A small contrastive image-text model, trained from scratch.
Model: 64-pixel images, encoder activation gelu, text encoder layers 6.
Training: adamw at rate 0.00063, 7400 steps, batches of 256.
Data: trained on rendered dice on a table, 13.1 epochs.
Rows from block 5 of the image encoder of a small contrastive image-text model, named by matrix and row number. Rows with one number belong to one neuron. Each number is 128 + 24 x the weight over its row's rms, rounded and kept within 0 to 255. All counts start at 0. Numbers have three digits each.
After each neuron's rows are labels from the 100 images, of 14848, where the neuron reaches its highest value: "lies over" is the class under the peak; "colour at peak" is the nearest of a few named colours to the mean colour under the peak. Only what is clearly more common there than usual is listed. The data: rendered dice on a table. In brackets: how many of the 100.
# fc1: MLP up (encoder.blocks.5.mlp.fc1.weight, 384x192), inputs 96-191
# fc2: MLP down (encoder.blocks.5.mlp.fc2.weight, 192x384, transposed), outputs 96-191

fc1.260:107096154123122149124133095101071107178144115129055119135126126120107136115117145125132099101146126116169088144117107153141166138112116139119125136178146128126152122127136109116120122136070128116155104129133199113127124146142115091140120126161101097159152122123104118135097146143120106149
fc2.260:158116123111162085143139136093156121141129098094141153108172086155123148079120124149178112177066125130167122160127124100153136104150132111093104127108098116115128117158126134093065155130067120077145141114126123139161113126109119109122062143133117122112202144104117126079129107122119121145
lies over: die with three on top (86)
colour at peak: grey (38); pink (31)

fc1.42:144096141115145139116122127117113110169135146125147095138124126089141110086102179143141108105142136106188097137166088127152169085127154105112147134131136161128113144099138103104115116155085149128129109121145141150142129130146110169125135096143094109180123168088146138123097140134106120143
fc2.42:163123157154165105134124129144131134139150109132119141121111133088114121086132131101185112114098109074154130128148088116193177143131139155107122145137119120081127156092118141108161131164109152076141152107115146158121094103134155120131090140124117166114168143127159107113089128122113097170
lies over: die with three on top (100)
colour at peak: pink (30)

fc1.223:152136113165107114115138128173112129130134103116155161099133104150119075101120100121086102156092123119135154135113091119130131098142072191102123167131190143073117149132174135130133164157121115161141103170132126121166138113111128133143151134122124150112146138174124120092124138085126086095
fc2.223:176079120093121122163093162146142149116116115112145149100145130108129124109163134121104110091145134111144120112112110166138161108153129141136136109183143155068151143093109093117132144112119053144123106123138144097176116123089147162136120119091123101117118111091130127158125119125115133165
lies over: die with four on top (28)
colour at peak: black (37)

fc1.130:093093170125146140109128150108102130112131119098091159125144117121138125123092162158183125147141118115156127156140091174152166131131134136107127156149082097119107148156125109114139085145092078101092103102125141141104094158110126120120168107133124100121145103110166108090137126113110132147
fc2.130:116099177132144156093134152086105165152130109152148105135151128130100105121145116139115100129127135122146087125092130141097180109090150139104151115131149111072117128076100123112113149158111150154098129127153137120143133143150148158115092109167150086130142130108129131104137189151142120144
lies over: die with one on top (58)
colour at peak: pink (26)

fc1.135:150099125146107091166125173099114070102121156092121129151162128134162102147121120114129079128117167116111151176180126106149138170118070137127140133111090129103121143096162146113099147113108127129110108157106143160101155123111110165120133150139086125160135098127165141121112108144146139131
fc2.135:140080115122131125121088156100093110151121149138144126109100157107132156131157118151138074108127100090146122181088147092098133110082102076139137187110131119081133112141120116151125146110135139166123128166144124122155100105087143108142088086144112146116132079153140095144110118066090143134
lies over: die with five on top (54)
colour at peak: green (26)

fc1.275:109116114125110173115129131129166116095078135100147125127128159125117133111126156135165162089103123116140127100141147118146142134138157130128156126109140091145163088120128148143092160179118123147157099123169099140138145119061119141138172134169142121129168107141097129152098122116121125120
fc2.275:122144158141122161110083122105141132131156146142129136112139124155142110147148120139079127121129089142120206151114119123123129117096103135116133142157095125123155115104149129141111164126157128071105127125094153146145139159168188123125108124147138138127121105136106104129127113150141153118
lies over: die with three on top (77)
colour at peak: yellow (34)

fc1.377:146124147144111125104131091146138100148166138134127115099132135150123155064120117177157135111120138127150077184137092108129140108105122091100142144170121144112121128135107175121120145188086092091136154112121115155138129138127148101124152162141129117118213122109107070128124151145133139143
fc2.377:139108130117121078145117106130151146139105086150109113159131135146124153130113116126130126119104159106133092134128158121149124073150144117135087111110079107117167143143172142152106164097117115155179139092133094110108155119133112156087116177094143171098126097133125101130104132134103160161
lies over: die with one on top (100)
colour at peak: white (40)

fc1.58:149107119123114110126095178144132113120148093059155129110118113116112084117154130182162141145103126148139115119143103121141138152118150121107098106113097097139112142186148111119096120114111162086094125088153167132113096114125133137134138139148128150170110141150147128138118120144128126112
fc2.58:108126088108082138103125121134135116119106101201127131102075129143129134122096149121101110131110100107125108127122149132102105144133145097104132164156125131144126142086113083102175107116165135136156106104132119148127133090106138078097119136085141159101139154145136082098134119099126141146
lies over: die with one on top (32)
colour at peak: pink (28)

fc1.311:120056122121090126139104151136089151172100145127162088137125140107132060131136141135137122143143149121156105100168121167150147102135094159139117180103127128142109121116121089126126121119118120087128106075132151140141099119159117110098163111120106144190152143089179131101112161121108115121
fc2.311:108104139143102127133163139146123121123124092137131101120137094104123130095118145175118152145083117143136132118151113142151166121159134146153172132127169134099089112082099150145115124157076133101171082131130169135087154149124149114111149086100087145115106122106166176088147131138146136125
lies over: die with six on top (44); die with three on top (41)
colour at peak: blue (26)

fc1.261:152154125182121110132141137127084165124125143130176150118089136107095161125194145109137172123099140159083112112146166155084122119115133167100110070113165118140163092135145109112113121149130074109096120119116129126122112121124125121121141095106143110137157124129131145128110121150089152129
fc2.261:107142159165161156152165132136139129148125138118179155139123120097112163132121092110169115125123157156105141114137153105111113143118156144107106123127129114138122104107098164141081087160170153105178120146134133136110155111136146124107116104130115104111109163100106135104139080127187126089
lies over: die with three on top (92)
colour at peak: orange (44)

fc1.152:112108136152151123109110113146140133157098087098123133140124145118135117107092149121108103164144130126160105127135084116113108141138139130127085145108156113087160117112133135091149139165121128162107182142117140152139110147149122057139131086202194119125165106176136123126118095154144137136
fc2.152:175109142149131140122143103183142117143124104100082121094127101140105176115124099134153150095109138105124165117135092134107084128117121147145132155113119150129154107166110150082091133121105090153088098157108125124120174097107164117095137131128183160110133109123139092101129095163145131106
lies over: die with six on top (40)
colour at peak: brown (65)

fc1.323:136150125096120143127135115111113143127099132110144076127107126119079152158092179099109137134129138153143110083156158132105126147079086124124131135141067158108116078135102113143143134149161069143121116107134094123112117089118130131153111115105166127136127160135152155115111182124128111172
fc2.323:137104127148123132129112139087097099094145116118151112123107138154081135151111143128130147159133146156103122116121134125113154156143126088103167141119110090105103090137126115150065159106132151123099138154167100162111103140140123099120119107129152151109134109130128124065178117140103163142
lies over: die with two on top (63)
colour at peak: orange (26)

fc1.7:104117076106142113112106154148127124126147086132125156144107137129128119122135135150154131117118117134131147164150119140133165197129129119145114152116132085134155156157139144113138109145114104103157116114126159125118076168117098098196131129146141092151118118117141126135146072149103088122
fc2.7:163095151108131140178125129167109160112140082112143132096149169142101137089094148132120153127080141127128113117105129114092169120119128122144115130137116123116144149104141115154111070104126134124155117122168156124153094092141151116094161076133096128154175143148128154051129141129111144151
lies over: die with two on top (92)
colour at peak: pink (25)

fc1.175:106104139110123166095097161151087151175136107112118127123141166121116123121112142146118139143080120147165108121139094183130167125112126114109112126142121100142108126122130093127117089171122102089132098133151139151125109127195139093139135123158079119170118130130163148139134147128123101119
fc2.175:131132129147138102093139152111162112101141130108145101117132067122149093103118123129129093101086133140100149138119122128093127147144138112138097105106059159108086169164148110116171153138072135126124099132126115138154150162091130137112142137139145154094125145120115126122154136155133138114
lies over: die with five on top (52)
colour at peak: grey (37); pink (30)

fc1.179:093105143141150162101173127153085083149116137156103135142132123105141105082114178138134107111142122127187087137156123157145131146134125129113087138117109120124158162114114112100127108157063106130126114115153164160137128156138104101125145085118098099130153106076136156124117149136071127132
fc2.179:141157131123158111110152131165138119143156104147103122133116112148167105097093175123153110125087122159116111121162112158180108159182131120116119112125124133093106128127161107129138167152125135093174122120107121174132087112141121111139091094141130146101135177127127099108114095125143122185
lies over: die with three on top (96)
colour at peak: pink (49)

fc1.157:097170138132142136111098092113142102086128166128062119118122115131141109110137145124114143142113120132124187129121108130144131079144101137073129127142125126107134163133097133112136122147126202119108134156134133134123117124093080103140137122129132132166149150092084094096123096149099141127
fc2.157:129144181183111121084171090134119131131173130128096149129144117117108117172157143119120121191161123118144144158143119125145156081135137108135122127125101111154105111131170157143098086143116110136096123102119129139150079118124106131120123142173112123150096147157123150113117130124118099145
lies over: die with five on top (65)
colour at peak: grey (44)

fc1.77:147138099133131099108101154151117145160136127140172111120155169118131145155111140127139149124125133148116130177181090163133109152147176105098124163158127115146105112131148124130133164155134116093118157112124124182141115137121161106138154137119164114121129158095153117097096110102119121152
fc2.77:186121153156139122094138165124128112123188130150142131158159142134097156144124161167116126090093142140144164148131128090106128122127143112148122118151120096127160092117178110153133142109113124119116153145170113134125130147127134130147128146127136123138132130108156121147115131113172122143
lies over: die with three on top (43)
colour at peak: yellow (43)

fc1.239:140115128142124092150079143158185123143114151091119108106103119136144101174147129116120116087178139106176128114177089139103123094164116207132113152148096134117113177150158122097109115135103128093109171091123122181152142139149130125135176111104118105154174135122112134120161159139123124173
fc2.239:130127119108110138136114121116157114119133147155175106169113162125143136168120130137094135148158101148126131081155157124149131140152115098096106139154145105080145124140123153157175114124148109121141188152125087182136115117116175124100142104137125156159101066165128126147137116116150089143
lies over: die with six on top (100)
colour at peak: green (42)

fc1.123:127146137137150152111108137130124165125147148154119129141125104114104102120159097140124095094139135134071110149124118094117109144093153111111134121100108078145143112166113147180125155120120148098137125118126127164151136133198123085088120079125115140113121201097083148121127117149135141128
fc2.123:112072075143115103169090109110127111113116128104173161134105136155124155123110087148157111106081151130122163077144122128144126157161132080143120115137139146112130190125162136117144148137098121110138136134138117121111117134127145123150107142120167173142176082130149128166089161111136100148
lies over: die with two on top (89)
colour at peak: white (33); yellow (27)

fc1.227:092113139133099167109098126129092178165113128149091140094133168124095139123138123124155116158078169143159091182142124140161159127078128132100121140114123130139137152133123120157154099133109098129149070107131153123134125116166116092121153117136080123194114092139176160091145146134132091116
fc2.227:131205133127121127114157132105194109146093121114142096121129088142199128123130129120130107146082080155090162134145130076097156141161122139129098103121097156134128175152122131086110150134089159149114111129139124131184126135092119156147135107143150129109149160106108149141130138159132160118
lies over: die with five on top (97)
colour at peak: grey (39); pink (25)

fc1.294:132150131105096120127095170122154104153117127114124189148092108144115150122095115155138124166120101130135115153139136122106147122135109160107081165091090098107113159128119138131179102122139114128117136109147133143082117140128158103126186126164149114094141118121168149091114074132104146123
fc2.294:109146148065127120151128132109139105174150120118145139119149137117092159110142147083148093130114147116155110132085127086162170094107165143123123132144146100078153152118115147146086093124112122122116118142166191104169141089127130123144131126121158124149174136137088117169159115143108127099
lies over: die with two on top (96)
colour at peak: yellow (39); white (26)

fc1.33:108093117097075087141125145158117120168128099150142168136154146119149167100124114127132108143142154147101115147136141108120154129138115074085154147108092174140098209135149124143141172110186132135123145110163149104079155110126138143164121155131095121140144154088132112146166135135116125122
fc2.33:154123134134098122131130125117084136135123128103113098127103117155144141115154110155125122152152098118136138143130125115095177107153130104142111157156120143128102124094097077119083135100153184134126113139153098182170150116118066105118148115166129095110133143132093149139140162109078119127
lies over: die with five on top (100)
colour at peak: red (27)

fc1.173:103137104136161119131132120165124136154137095127129147109127138160141114105116129119162137091077149130097159126170181132124179170153123121114119165135068134130118125137122169123134162156120102122143093122155122085136089161114131121124184140142094084093110184104117157109130127133100150143
fc2.173:158125122158154172154110116187111174113121126128125127152154103142162122154119109150164100124128158134131128085157117099141123126092102118141122108149155124141087123182110128131152107129149153134157125131114132108167133150159124126101125142127098117126075144126112108115099123164150127125
lies over: die with two on top (43)
colour at peak: pink (34)

fc1.197:113138113119143140100130086073123126132084128158112190142144113153147151097089119117155088136116109076135150151113187110128147136119107091125106179116096119144142100110140128097142113155116098125113139179140123156120128153169109113156153123127121094130118119149125147109116107150108121122
fc2.197:113115125130113098125111159146146140130167142122128096126082159113116160125127123122123138120144109158155164108134133131152166169130128154130075124139085118131135120154104124126145170120130130068166103063120138156134102155124137135096158155151133181161110124164132122161132106116144144178
lies over: die with two on top (56)
colour at peak: green (29)

fc1.285:122126117107106106124084122143133098126138124135128116146126137126128138116130132115158107172107151146114112160134138088169124114126158102105166136141093126162098142092124166058136109143100099140100126143157136146118117139164120109107104124146071095139138160139073112120146101146140157110
fc2.285:100167137125133135094135078138104111155124132131139104136136188154142092141108125126169152100098096110133123139118136119123141113139106121094141127207099129119156146105158104113117102106145145156151094115114138155143129116090074138175179125139149128118147087135091106101112116091119120090
lies over: die with five on top (100)
colour at peak: pink (44)

fc1.18:122123140133139149134062128131095146157089074125118144132143116127112097117090156129145148154127146100142134166172121131158165158100137096151101143114118122127150145123140101144145127108101143113157109133129131121126098142105111151110142109144138075142158085112155131101115102169101145140
fc2.18:132165135144139139141067153107132099136119086128086097148092112142114114153147128167127154096098124106087152145137098126143176138134151144123083149158136110132126122144091122117151125109118137154138084149171124142136102130129130098143150104144082140158143137126109121073120075102076143160
lies over: die with five on top (80)
colour at peak: grey (36)

fc1.368:103188153176111098125128123091108096124113112107138130129102128119116102096122171127111141120096120143117115144136123157156130151114125127083056122130063123132160127139136077143135171178112092107151132120128152121097099111096127156148133158137130097112159140152162123122132131134138159169
fc2.368:126148165085155145146099145101126127098100149151157070121118130147094102113108128158106104109152094107114135102134130131094119132161145127143105109119112128139117135137100100131106152104106118140181083114130131113154169112126124150133094123153155152127160138129174077196119119105122085111
lies over: die with two on top (58)
colour at peak: pink (30)

fc1.177:124097169124132150125110102148148079145136089117135167177133107117113143108095140140147134117094107144178131190133112157095138142097132119101156129121110140135147170120146131137127114140069141095141141145124172136096123150157116163160135113158086108124134137152120130119123139174127128142
fc2.177:142149115145144129094162105150106127127103113117109133062136145164116148115123123133121113099116110119142168120152132137125153114166160128089150101093155150173143079138128096110089098156133142127115147157144147122147173109158096113103113160107153162125096139123156107117090136108127091142
lies over: die with three on top (100)
colour at peak: pink (59)

fc1.71:162104141152086128115074189129101146129087135120131127128151150137073110117113115124134153139122175135143125149146102153141104113120138103136136188132099150143149123086104110155151104066116143134136114154128149175105121154143086140112170097116103114164136109125140172113112142110107152134
fc2.71:133136134111094152137099158112096073105107139149137104136107148116126084108117141110103135121094101120094164159147098115121154153108127146153125176162164137157128079126095080136151101096125164117120103141155132113139086149141151145090173086172103154130116136130145120125105101101114164117
lies over: die with five on top (100)
colour at peak: green (28); red (27)

fc1.90:137116145124142106136145149092136130149118120097148121099137113130103107106090148121207170154143094118120118146161139145114123124133136154104094179126080106114099125123157127120196116142124141079117138099158163138110083152104121125142162121169172145127135140101177109114125134088137153100
fc2.90:108139174137114149115126169102133128146090137115130109138148118135112106144159110142123142186119120108142122108096086141092121073108104071125131106164126120150148146103119105107129170147135110130129128122124109130156117128124129127153084155162178096161141129149101116157160098185090113143
lies over: die with two on top (41)
colour at peak: yellow (32)

fc1.240:102097132101088090131121130125166117181114121123146148116080089138059111157153110169166142048138152153144137116124089128144119135119113167103120093082112151115140120145140135161141131144112114150145105117107141178189110140126122140150158100139144118108136134124140127134142128099097111132
fc2.240:138094095186130121126101121118095114109087122142134106109140169148108106159112113128141120119102153140177137151153140100129104120156122132120129147163135093094127119141111107107118167152125084145117131141172117097102093110129126138123125127062127138122137145094138116131137121121108156142
lies over: die with two on top (97)
colour at peak: yellow (63); orange (27)

fc1.316:123139144158092117146147118081110120145120124139150106170070118083109125109094146136116130160137126159124113127121146154106150131139130105107110125102117079162125165145117089161127114163110088097178139124107174125108133124141071159143172197144107116119135142108155119091158119118147146141
fc2.316:093147148081148143127128137120139142092096114104095155143140110108144088130114121139117101149149104163109108133137080124143105099142123164115137060162099151150126143105148108104141133123117137109152107121102157108094162149111116114139152121148118149103115114113101115144147108112164117113
lies over: die with four on top (30)
colour at peak: white (34); pink (25)

fc1.374:099136142124139118104117165143138128130098114121149176164098165147138159115116141094148128136150105127124119096106125104078156143103111109131117112125092120104124155124151112100138133169122114132120111110092146157092094167137134143138169129121153096124156151106153127137137112111130124141
fc2.374:110124099133091137191125132132121093125134168132167095108122157133080144137139104131137148143119159136124110076071170112133108122142148119074120141130117119099158129145146124149108145147175132080112164110123114118139118084100161118155136123117167153100150131160151125118125149120103077129
lies over: die with two on top (74)
colour at peak: pink (32); white (27)

fc1.185:092078149068136111095079161122110175156109114110113122138129152128150135139132142166100152144140141115163111098169136159112141117116134110153111140130140095132149106129135115136137070165128122137135086121146136171111129114148104161131154139139077152169154098108149123103120124093112105132
fc2.185:126130104152115086125121134130149101095128109102151106146122071127149104108109141136141135134102139153134127087144107109103110143136120120123109154095113134114122158119094135147111144154135128140152137129101116139131118125098124127124124091080147141083135136101145128118165121127148186093
lies over: die with six on top (93)
colour at peak: green (27)

fc1.360:134110103097087117100165143118140114124155083106125111085112123109149154082101132111120113126098118109182106126106103132170087110094133092108096138150134097128125148110146090124134099118094086111121127080158138113123093153127138137098169116121144111142174138131147078113100147118120119133
fc2.360:158124133174124094126152150104081089094154115123145162144155112118117144098120087168092123090162133127117126130090134111169097119118122122137118107114142153154183110137092153166115133134148077119171137109182118109097131116132112144080114112142151177122151091116126123166136095083128111116
lies over: die with one on top (99)
colour at peak: pink (32)

fc1.257:125110153092121100166112076150176109156131173124134116102118096123136166172111144142119102158099085147151181147154146119137116109123137102127124136120152134119072112101127142160123099145122102112107149122129095168146144149131082110186153162147119160142166117117125127136182144118150140130
fc2.257:160128148106130143146165136133124142122132122164097158126133163173142153148094154124122129156106095139142102113111113145118131154108125152155166153144155130159147074131092115109141122120132129157135126117113121131154089138127088163154108138090104123099130100144100104166102156083145159107
lies over: die with two on top (38)
colour at peak: grey (50)

fc1.281:115165105155103135144093132102168126106126114148148162162082088159137114113111135135203130183128095101155138083145148118135120135165110130114114122131071120155135100090157145102131141122136073108120132121121175115094117176108119138145162108112094136143141142093157115112096131114117128170
fc2.281:166127159121108108087142167124121147163154096147123087149158135129107120108139169116086155135078135173116141084094113100104164133134142132127114112149097105126142142148120112103089110142085134130112108169125091119175159109147135112091093104090122177126127135102095158136140124117163120120
lies over: die with four on top (59)
colour at peak: green (35)

fc1.51:087123077179116129133134109127187128146167101141149128115146153115148134157129165089151136157090115116131112134103135109103103107130118114141131139127128087136128136138071122174106126123087137090181143124187129150129143135148104123094140122146161158161112142118120139080129121116141127144
fc2.51:084109128122145123134105101094111088157140110095096146111102114101132117156104122118120154133146088160093130109124125115100136104074090126123124111176093154147127146115118139130148130123102142143125135142169090160122090118146114113164126156113143109116131137138131068089128118068133121128
lies over: die with four on top (53)
colour at peak: grey (54)

fc1.381:108165137180152138098123100092128140142129135118128129118104159106133115142128166141127145136161148131133117097142176106135129147121111157131160133151105113114098129119127103116140134163097102106133136138119146165099052176127101161095189104109126097156147107116157112154157089132157121139
fc2.381:146112105127152090160157141135122135136131177159174088109120132135125161120110115136113129096155148135110122120106137107135095128112120164085137090109137103137122078147160110138113102119119151089127204139105093130157114136146140150164110117163135119146101118122156114145157158076114112113
lies over: die with two on top (51)
colour at peak: pink (32)